config.yaml
loss: "softmax"
encoder_norm: "batchnorm"
encoder_stem: "single"
text_encoder_mlp_ratio: 3
text_encoder_bias: "all"
cautious_weight_decay: true
final_lr_fraction: 0
weight_decay: 0.5
Rows from block 5 of the image encoder, named by matrix and row number. Each number is 128 + 32 x the weight over its row's rms, rounded and kept within 0 to 255. All counts start at 0. Numbers have three digits each. After the name is the row's rms in percent of the matrix's.
# convs0: expand 5x5 conv (encoder.blocks.5.convs.0.weight, 72x24x5x5), inputs 4-7, a 5x5 kernel for each
convs0.3 102:102179112097159133121178156160072159123125125118124151140153176164189136125117162124153106107132171126100100136105116079075050110139143069125097114120140115152108165115070115099189124127088098150126118120152124109158165153123102063126128139137130128132127109098105142205104102144118149116119127153164
convs0.4 102:123114120167150119144165176164115141136146186142159136128139172159125105157156137121096112109125172142101098110167161128118118151156148153131168096113151171124130140144101156140108117123119139147088095114137101101109122133132109096127117146135091077106099145136158152144164130125139089121128141169139
convs0.5 102:133163152091108135148173132151139149156176148122121147188136163203204135148069089132123135086087116109147058107113139131089085082187147094119143126160048098121138093057121101084126082128114106094155101112102133087096058044123150128126106172181129137165165181142132162118123179159119132105162116127093
convs0.6 103:130123120125203145087126150222142119166164156133111175116131125127101069086095103107107131138102117138148171175167191183134149139142166148125139096173113159132135140116141101154121152153107129120129123155136130080074125117173164123144147213125111133146166142150130125188115157192145129157168164113117
convs0.7 100:068114156108123164156117170155139062132164175120079131164136136127188167194142065158150073083078156157166103121125140171130172136134145141125129141156156148187122171128142107152122080153148112134144105113101101132131085170127061101108127146135131138159184153150113109179176145161144169171153100148098
convs0.8 104:135152148133165107143138133187158101124104138162156150135130084156105109098120110088155177128133158181135149168115171202136148157150101175131107121141110094123092127134094068118118125132119111102139120163122120104143145129128110102112097153122085081109149127113084105149092059103087084107079063097079
convs0.9 099:090081116150176090087145180136193170102131152153147154138157123087093168171109091118124138081077172139190143122134187137128184193140109134165152144130159160125098101124142121113033140127097136119104130119090101174171102143114104160125116145174105102064132130147114116102131111104111133146165105094147
convs0.10 101:150167125107124065128173125132089113095133084049061061145115062112156111108172154128165174183137106082144149107118120125080080068118064097094144116123096127072095144126093140131132113109094100137162173141141151158174118095135167157105129186204192255133123169166143139089127138126073060133138087100083
convs0.11 100:098176093114052137080076079091110138125045094083070064105139072101104129095187142175124148112148122130122122096135084094101110100117133101115141060132136139160162209142113095137168112152152118177123130121152192188140159161158042122087093095082063127104125101101101114104103114120138112087103119089109
convs0.12 100:108180123149141147111109168103158136136163117118117131152118133158093109108100088098101103104112134098122116120112114137139148112139106135115125126130122165112073102109139100111118113125070107093143110106106103130129102110130148192145128153149176192145155162176172138173184167122146188108150104084168
convs0.13 096:105083140133141131105105147162147113105128176122121160117158107091115138119108068148132181141106130162177123121118161109110097121098111119100111065123202136195156124153175128176146178134093167121135108092110120114079098097114119138113085096135156149137098174120123130107135181123109117136135151189086
convs0.14 099:116138137101094133095131116091116151125150124144126139127123111148108196121090122100091081111119127047043109117145140122082059134127182123089100134138119090088103104070137093100075099120107115091107089109133071144136135088088128146143180158106135150167166142202190157162126149176223147183172218178166
convs0.15 098:101108112118153119072104087139108109105125160163127133116157128099201112133167160139154163176101057094124073087053120097133105126142136184107154149190106126173162158133121156172155186132166143161129156117136116155130126121134175094110102118164144051067079165110106059062144178122103132174143173105169
convs0.16 099:101120121145108104124127139098105120155092146109141156148150095136138167138095070099074082124112177092114118159142153123131162190193132107123150159188124123107148091093138063125114115145100095125107116103085109122103097121077214225163129169157193154117157178209155132190162153142147116171117125101110
convs0.17 098:132096109075123147110154162117192167166121157150140176172159177151185149123111132169168148123131130131126143169180164141135167188128151159154215176153195119101166138108083127105124113099067069128108092084131122102134138109129141192160141110143182138212143180175170208198110179158164188146135160141196
convs0.18 105:148128120167126111114119150125116180106131123134118136158149089117091119116137153163145184134113148138134131137124080140131156090110127136094127112173085078070103105136122118121128121179151130115105139121133106134122111107130157109139165126136184146118089148146117107114149113123115130102126096150143
convs0.19 102:133151154161140136109102105111164115102124109166138122115174172187102131090084100140097220121084088134113157097108117154107146128082121121105100072113061088123113071042062103084116102065106092088079076083061073113084101086119169152213196186162122199204244134156171162195150169154133160155178149141167
convs0.20 098:064092079129111117100088068109143107128144105140114097071118137147139153095201179113107161094150092129107129123099079152111124114083094140154134107091116139164142190107130128169165117163152147138124098163180143123195137136100154134143112065123155134082085162128094103101190171187171121196184198211142
convs0.21 097:141127134144129069095149154161107160184124127085122150108141126150097111097097172170132139047123101200183092099117113164110126149131142123140147094072100153111148124151179173110116155127149198114075105103133139090142114129128084109109112126105122076119115131105186118157097126162148161168143162130177
convs0.22 099:122078159085085120128141108131104105115132167121108140130155115148091122101171195170143179124176087191167107077105099132075044105118121123112103129138158140142132154146135162186112182166150197155135160160137161154133174124152142162145135146100072071091090152094083076159142039094073147192122105113173
convs0.23 103:201107136107072134186137138165118160133115128133109126096142075153097109097122102155108123087135143124137113130146101169115111155202110098140145171083133123163135166131159124125109156152129111126101152155117116122188128130094101136165144071124148210186132076144209168140114120149137190157142125187169
convs0.24 101:108051095148128064049131101110120090123101120158091145130108095147109137142152133113080136104090098049103115108087143120147174145138124153146168149148161101170139113120059132058128079047106109085116053069075113088100045044080162135136113131199163116092111155181127102154160165140174178117101132187137
convs0.25 095:097125164145147111128115134141123144147142179112129187157124158116157100135115102142130133055121128063092126069087097104121110091114094123114113074134144139138095122176128121089168162171088139118170087131087054086139120107111111095086090056157104084060070132108107097073137092140125076182124132111122
convs0.26 100:143109157131154133165162199189128147255192132160165143132118189162153134114093098175137173089102149178150128105209168189142190161159119116080120154131109150108071113120118097064169121078050081110116071076089171095076116133130126152125148195132121160142172157150164165143182138155140123131150162141143
convs0.27 098:096141081119115112116111111077124098112040109129134100121128085133164105168123089110136100150158111095121164138145090089156117100082075113091127108119124136142166149149119063129155108105089054086145102070154098151101092095070086116096151082065083179140144126158117112095115135143118114119144165160122
convs0.28 099:140141135096149095113066148163112152134132166121154152156140108165189143112149121125120129163106086121122122083112069124153149156100125131127145182115111119127115126132127138135111174143101092136161132138111079167166175107139133126137117121137135084044111194130070115068185123125109101104091128121137
convs0.29 099:080082093112175111140134176159142197167149138176130132152127117134137092125120082077124149122114105111183107093162166146139178131167111144110127133152129120109133094106125124140081174129164189127137128133153134151190174161164136134113159028115132097139143140202151180154163149070153175128139069108158
convs0.30 098:103076125094121094097122154105076101111088109132122172107134147120150137133150109123149137085115161096100115113103142143088114099124149105137103107115112148137186148136183177234139122175253224168138167159231170098158162229186132139101125093125131095135091139108092110113092118111112162143106099108145
convs0.31 102:155138120116100117118127131114158137122116103123122123145159174139180119141132113102100078133091072090094131090102107096115120089102125114102117081091095101094115105094107121121117123075075119133081136154116164110094094104101104105091138117157113096159147133144135165160112171188152149086151167152184
convs0.32 097:155161128134161152136138100172178143161127192113154106170171084145159147109112109142109094085125105093126157117145116122153080118066102065133107094093098089099071040088103090082100126103117109116164108125140130137144120167152158153105109167149125118163144130104114131164123149107177135093125107122142
convs0.33 102:134081113140154065110113146105061096112147111081117160146161141154132202127160087117123096082091103067114071107150094131040123108114115126096156137157127165124145170123144155106051161181148110093137119122096138123114118090139150146064133171133098050100176157103086088122127124108085139162178137137108
convs0.34 099:210120143151155110148158171130091121082120132096109112099132168150128102110091110112107112084151154078121125129152099132155140147136111089123088081040141058096091135114111090087060102151117102058104082097144070174050133141132116125130198091096185182187182109169165181174092105111179172085097100150113
convs0.35 103:093138092139080121103126138137133125151125110123133139086145180119095072165115185106131103143092093102133107143127129150128137165107181117143076081171121155178132180118147140133164154142128139143134143118140145139122143160186149136103144115119116136125162155167188110126154171176200140182189184181156
convs0.36 101:122137153101157154134165130151112145162137154148184105126089146158148119123127095150130068116069083112103085114113079050119135093090029090086129131068082059099106065061112113090093103099087106106142124136111071110130143111141143149122137156074143112108146092128133108097078084104138102051071110132104
convs0.37 104:134121130170162138123181162184127162135144226168137121133133148107141100141129145141100102166076125158168121140150141157117119133124185123082108115095163132122181144148108095090090090093069090074116053125111099074120078142125123076109133168092074159110198170146131121133106105118134114120109156129116
convs0.38 100:165098178119141117145157133113107098135176137130126162146104172128120092105144151118197133057133136164196107131172153146133112116208152126112123134089126134105097114159129124119122155095125111108150163127114138162095075120140098140122088075080140140101119124129138104130126122154113139074108155165163
convs0.39 102:158132078092081117115113102133099092124128067147124115140111167115114149165134112150112133136159115144129137176151150138175159178159116164185132138116120143174156115140097097144176114122084150151133129093129179113105124131151178147146179164166139188155141174169146128129129181155148111082145126135145
convs0.40 098:127097146139144074129094108147079082126132121111134097129119084074124128131146143075114149106133093047136130110119122126136157142152150160143161204219073185212139133114123143136137096160117142113123115126115110117120139143132113106094149135153156177130148097116113151147123164147140126159129130140154
convs0.41 100:076145092068100146076053052142122131084085094178140118102180127106101141077169175117170157095114089099101161167117063111157136139098175148172123153149141125127147146167173131131159117141121125148086114124071081168160095095102069111078107111059132073036064145178136071081150217148132119173165134137094
convs0.42 102:133140095129118088153128159086138160180159095151147120170120202153138162104127092100075063151139119064088131114095136108122101097140091109119106132128129149146117152125135163134125116086121145108142127150103106146081138138154113117135103143118122097112126107112115091139123052070140150103141138138101
convs0.43 098:182129147169164160121185105131112121126115155150153148149110178120120087123103102122107154144058130121105127126144085144148112080091112146118091049068043080119076082091081108095055066084089113053128154139094113158141078146134119137184144131156124144142173114129171153152134177137096098089107104108148
convs0.44 100:115149145184208113141153142168124117134112140120090118133065079088097122096098100104144139127129138153132179165178141107147206192195132153138122166142123154154164049106127141108093090069085094099152115096127148110179147155152120110095145170123081055103146174171136192213191112120154154157079111168113
convs0.45 104:188126153165127142115156139122137144151159106153159148136129130169147103125134119166121140085163138144124119115138144114150105138150148133125117124131097116113132121097110089115090148095091122103111079150100111156122131132127154164141166146115151124137147119150158143133168181150122144135119126183150
convs0.46 098:110155177108139145144121066101162159122033114155173144112086083138136103133148222145147143147170198138087187177183152117172141175179094149145162138165111141139187212152118136191175120114156161198176127132188227143152153137131150146137173143116123151165156091142124192173115107138133149105109156111118
convs0.47 096:119148134127162114127138154151082122122139181137133134125166098095088124118152077133131166058122165167168098105079131200092094166151141123127100161177145193161151106167194140173138196121142144121135157115188129110103130161141092108136148120132160135142134143087158148151127103113159181138151142171116
convs0.48 096:126113093111172098119127109171112151152105132088120101176135128115137143132126138155055113165136169142104156137149131145161166152158145164125151198155168141131141157152121142135110102112088080085109110090100129109155131105152111139137119079162140203131127159231196189095159201168142115109120157161112
convs0.49 101:117098047068153154137088101128136075140129137105073102082098142092110130113102119074109107111081077081090161149091132116179168140121142153166165167139192130166169144116139130142091152111128147092083123128064064121098104108102117140113083085149136169072105146154175166095111180151207168124127098130124
convs0.50 100:153167174121087169155121115143162119178133131127131123111116125116133142103140143121136175130133131128142133108121136130136095085117159055090108132109043065117093110107122134121131093102124140084069110139141114107104124132144118163129130124118118144123144133120111113146168114119114161135078101101160
convs0.51 101:172165167132115166130148153129153113111136086140109097088099116141133112096105127104107090135112084057119113109100071105105105123042115153070089066056107098092122102120100133126114095144140161139135120132112137123098131132174102140085116164153093135184166115124142131169176120148138152099170166122170
convs0.52 097:097102119128177132144090158179146058102113176119125051078111138159124045094182128109163141144153121122154125130119099153124173139089117133139143071068105128083153149089117164085121101076099130140103070112079141093101072107099115143111099171117124108139143093123130154115095106133128097130103136143085
convs0.53 103:190130125095129160163099104071167154142125094180129110161075209148154115121115148118138111126122092082142136143128126092171133107104084106113087105127086085073130099084066120144148080101104182135115104094114134161096111128143141126120141112163158078139133148183138107126152134068119130136142095088138
convs0.54 099:139173153148118155169144144083131128170132131111136160135167121156178175194103145158123164096115107115104092099129119065132082051084075015061083069109115087083088110089104115119163078153144171163121118155102129100122150133165201133153097124169193137149108134130121176159125172129154141133146147172161
convs0.55 097:090099060149131094072123100117126147143133132142187148153134136154157160153081099069072087073103099098122132108098113172144105068145111115128154142120123138109120135182100084116031152095107071098150121109061129134140168156138092100149133129121085092070121100175105122111094173175116104173119150151123
convs0.56 098:055126183137114074113144100156052115121149112114073160150117022066109114149101069078088132081132152196160152107121201185160111139171156124137154195113186144134126096171166137100101149134144188088108187147128125138169142125131162180136101112135134128094152136111103138161102126139140128140148139145098
convs0.57 098:132119105107182083058062085121115105081113169114079044101149162129073109141207139139142148168106165110169174098143099140132111130101131168107111096071124127143089119072149175081135134134148135138108135108137174073128141123122190215155208102108150146137135109118126144166118084122122148131136102165143
convs0.58 098:144191183098124135134104122122164118082109131108097151156163163104157149131164168152111142174140130099114161125128125123172136135097099133120183109174079120166160198115109123157128100168169220150167164152128197105132123148142125134108108064159132121111052130170144118115160114118096154133134150118134
convs0.59 102:166217161109159183143152134144192132148136176116187114120158147149163163096075053137108101129108122139091152142154090116108123151119109154143070142142126087126090121087095156148136120076102137101038111122144125114113135124119166143188146150136181184149179138179205157175148109127166146102136115109145
convs0.60 098:092140171123154062102159121144061149154132146129126160159186125158144110112125156070157143125108108095103078116097136123129108077113057108130116071051116100102059091091148058086105093143137141092141124105161149145131129135160098056096089174157080076111146121053063076063101086074081169114092084147154
convs0.61 105:138151130148147122118156152120139149186126096150157131164088131173127117142129113103109142178142103114119106156138135150118121106068089099090105108106145125101074148108158103104116126102113126105073136151131141163147170221135147164156155157144168098124116090100164101154140099115079088150163154132114
convs0.62 103:151142118132129101141182117154137129123135134111130099114110137093092123122068084152141073097126134097126148111132131101141125118133104140128148157130104145135139125142166143130128170144143122132195159188179134131128178192144132127143164156118094160155142067085170209150137091090136129082099120121110
convs0.63 094:076071150134153072116104110150083080094137098121088098085098137100100090103116110149163178109133125175147137087105108159148127134111157151141079156108140120172144150164163194142147150217211160128125180158155180113108165176161087063094141085163144115108084098122087116136128173148133136114135102136107
convs0.64 098:144140091082093153109066082091136101099077076141071099086084131118078127097162149107049168141160144115153144149100131095172146094114105162175139158132081103155125144157174159202139126107111133175122131159132129088124131117124109093139125098159156143134138082201153179127146169151114118147193151135179
convs0.65 098:095151103069125127124120056089118112045081055122139092090116093119068099099181143115103121146143107128122144160129202126133124119174141094145147143109139113132119178161110132102134121180169167114112143151159079135088119114110111103138106099101164108133108105112120128112127135150103162153147113121165